From a checkpoint of a small image classifier.
Model: 32-pixel images, arch wide_resnet.
Rows from block 2 of a small image classifier, named by matrix and row number. Rows with one number belong to one channel. Each number is 500 + 50 x the weight over its row's rms, rounded and kept within 0 to 999. All counts start at 0. Numbers have three digits each.
After each channel's rows are labels from the 100 images, of 14848, where the channel reaches its highest value: "peak on" is the class under the peak. Only what is clearly more common there than usual is listed. The data: rendered solids tumbling over patterned floors. In brackets: how many of the 100.
# convs0: first 3x3 conv, stride 2 (model.blocks.2.convs.0.weight, 192x128x3x3, each kernel summed), inputs 64-127
# convs1: second 3x3 conv (model.blocks.2.convs.1.weight, 192x192x3x3, transposed, each kernel summed), outputs 96-191

convs0.94:529561498550602522538527585493620495513502424534476504581523539464426620616518529506490507469524586507485520547504434552559550479466466467453406486446478522532536462573487556526450495499477612
convs1.94:476483451560495493446463436509474478510518469506342538528521572572604454474519466494508495476441470521460448508536503605531472433477442475579515481381489477511508442479465467461477492474462471578440443490463516473454543557551574647473460468570362541505457467452428503530444501572540469516
peak on: torus (38)

convs0.84:507663505506491513479483485433545523485422602527531496449431512541495438408497486414573639457533468520546581496471416498479539456593478447465473439522459435523549385506503463547511504560587478
convs1.84:476535557487474473471475544420517515511484436503605466509516558448429397429520527466497540461496466519446465469481483474434557517551492536579528497552482463513468558493440531463553560387534452408451525442588559503551479523554608577457476476409506528551531452491492472480524494556593504432
peak on: star block (49); jack (40)

convs0.30:453470423523533547519465568470369476486470508464361526502477499502481491485469523428517482584436485441551520473510585462581386506489545507523572482485541499536524447511528459509519489447528524
convs1.30:490505464518501566496556521512518468543547531539575660598510480553554382564469441538571431476557412521524411454514452473506530507465464461513490572424592532441492452574449571526516553477497498432549515441552528528459466506520548489445470429514663488470518436521476511554573463597376521374
peak on: sphere (44)

convs0.161:459543438524512515573447544502503441513513373551455486600456570593438554443476480527560432440421499498561501486501450496586472522526427397550460463544519544496576532469509437541478560517577571
convs1.161:456549567660496397384504508469426429466510495487524486428549540561672449561456537517547442471460489507488446519398522731531551511445522467486526453565516467481521512490504550495525476482455497429483401514528472525481544462522519492417540429518486470568461523461473471518490556547530524516
peak on: torus (57)

convs0.160:422424473414477475463502515465501461521474615432604498465413518559526550545476495481590620503569542472554456440495508561470488488541518569561528486482569617480527524526499445474568512435531474
convs1.160:549404538325490519496379467473562468432466485495514374576481501444477532497422463459446489466485528508467517470569533567534566458469532436438496502511509446509571498518432481556528508520501536524525485401473612524527485495527570398560489494583413459428528456545466513527501466498461542438
peak on: jack (28)

convs0.78:457460413531432484582417505467497488479437588549543541384490427489442491526559574514538525487471542419577551542507544418547529452480617514566560388453486467490519497519544457504463453484553611
convs1.78:490505568417425533594504480419434447521500521540597516578442481466429452523465534451528521559565444487467468541590448463516455465471497583527534430448509466541492498464404490435506563517454449476558485474488504496456428460464532518473525505486551467488471473550514469423521432469537453439
peak on: torus (43)

convs0.91:502600433464448475510495546495486440532472535455459465580510446503429517471477452458511448459545504385486518523411510325549452494456553504526467488487457559520525481539482461463499534521556500
convs1.91:439558567559448497514510463502465558578485525454494538444503515446541558455502508457537488565466464456489519463574528463400540459608503524451539437476586466544518463482444513543523493398527538496574455447520553485439473502477569509408486538487501459473469527483490506519555428446485517435
peak on: sphere (33)

convs0.124:468537477563486432497453550475476436497569485446435487527499580476398506455489558408504488514569520454501500483449446451490490464448525548569481536426440483451438459510515593514469589542474513
convs1.124:414451450457409554528533446483424511515463497498545507502475363516511546534472475516468419455489473520482502425473445447567442503515479498575530447403525549517464450441563554490510368515513485562499462467542526319421542410541504461476540525523487509490510486590449412509591507551504521485
peak on: sphere (28)

convs0.158:471526536499530493542447539577516544518480505475524514477548485497509521496500471517482512509499483484514482492543482534468508608618449563594590428575493663476390445555434408531487501532553533
convs1.158:516444583391456530421554590520544382445488456521470462520457552533504648450522504527550557505558422469413538474542557488519485532551564448450414514533514494533489453549494564502478526591480454565459537453523456518460510449552450606506505423521440474461455432422398512566475404575495456463
peak on: cylinder (26)

convs0.28:465499440468462544528447480461495500472445518436491557539472438489474527455585541450528490529483521528509562570393475493563597427501584499532622500564449546385553528507544498470425489536526439
convs1.28:473508542463522555494598603554556548404464496517604528552478530456477443521550454415499550468551452436498496442423526467485573548457504474473426479589417489431447560510435401477568497573582441569483507506483449486523457434488552513412424493425533463491594559557537529530451470521519527549
peak on: star block (66)

convs0.52:501525403456498496457595509480433508536466492524537515556479449575470630409410442510525452514476519557490507453528523368494450599507426454566573426470478522535554518511480545479580480499453545
convs1.52:453433436540504511478494483451533443476446397495378498461457548374483422514508520561531519437400486490503490489537496602417536503555554444407485469564491442434426461526497570487578539512509558436477564468426531471478487533530473589485455489456570503501456446524523504453548484405443531434
peak on: torus (38)

convs0.171:426552464514473390551508520496519497504481586542507514483453476567494522534509566454463523596540520522610552509507513531473552500522460484562481444443476501456568533512515657610530500424507463
convs1.171:528474419388517438446307523459614492439561567571524508516441513559531473478495500489551477479549525544445508635477539485531432506456439503587588462514486474553466507485516531503500492477479509442496543548578523502473446451560464428446550506423519463416501430598489510439611403462534437470
peak on: sphere (25)

convs0.120:452545491497514413582493485509449490429528518474572433492403613559472556516524503469496411391464427456578521490451514488580494467496484530565466487540535394496470391490424456555513586487576503
convs1.120:411571488496457577479517579476470515403547455465598525582464531432507501493531468421464493559446490442479543498487560484532430425511485585515459481436578473422547523495501485531469443401460516467494468515517541491446452478501538413498496574428486527585413477503489464444595420458613470465
peak on: torus (44)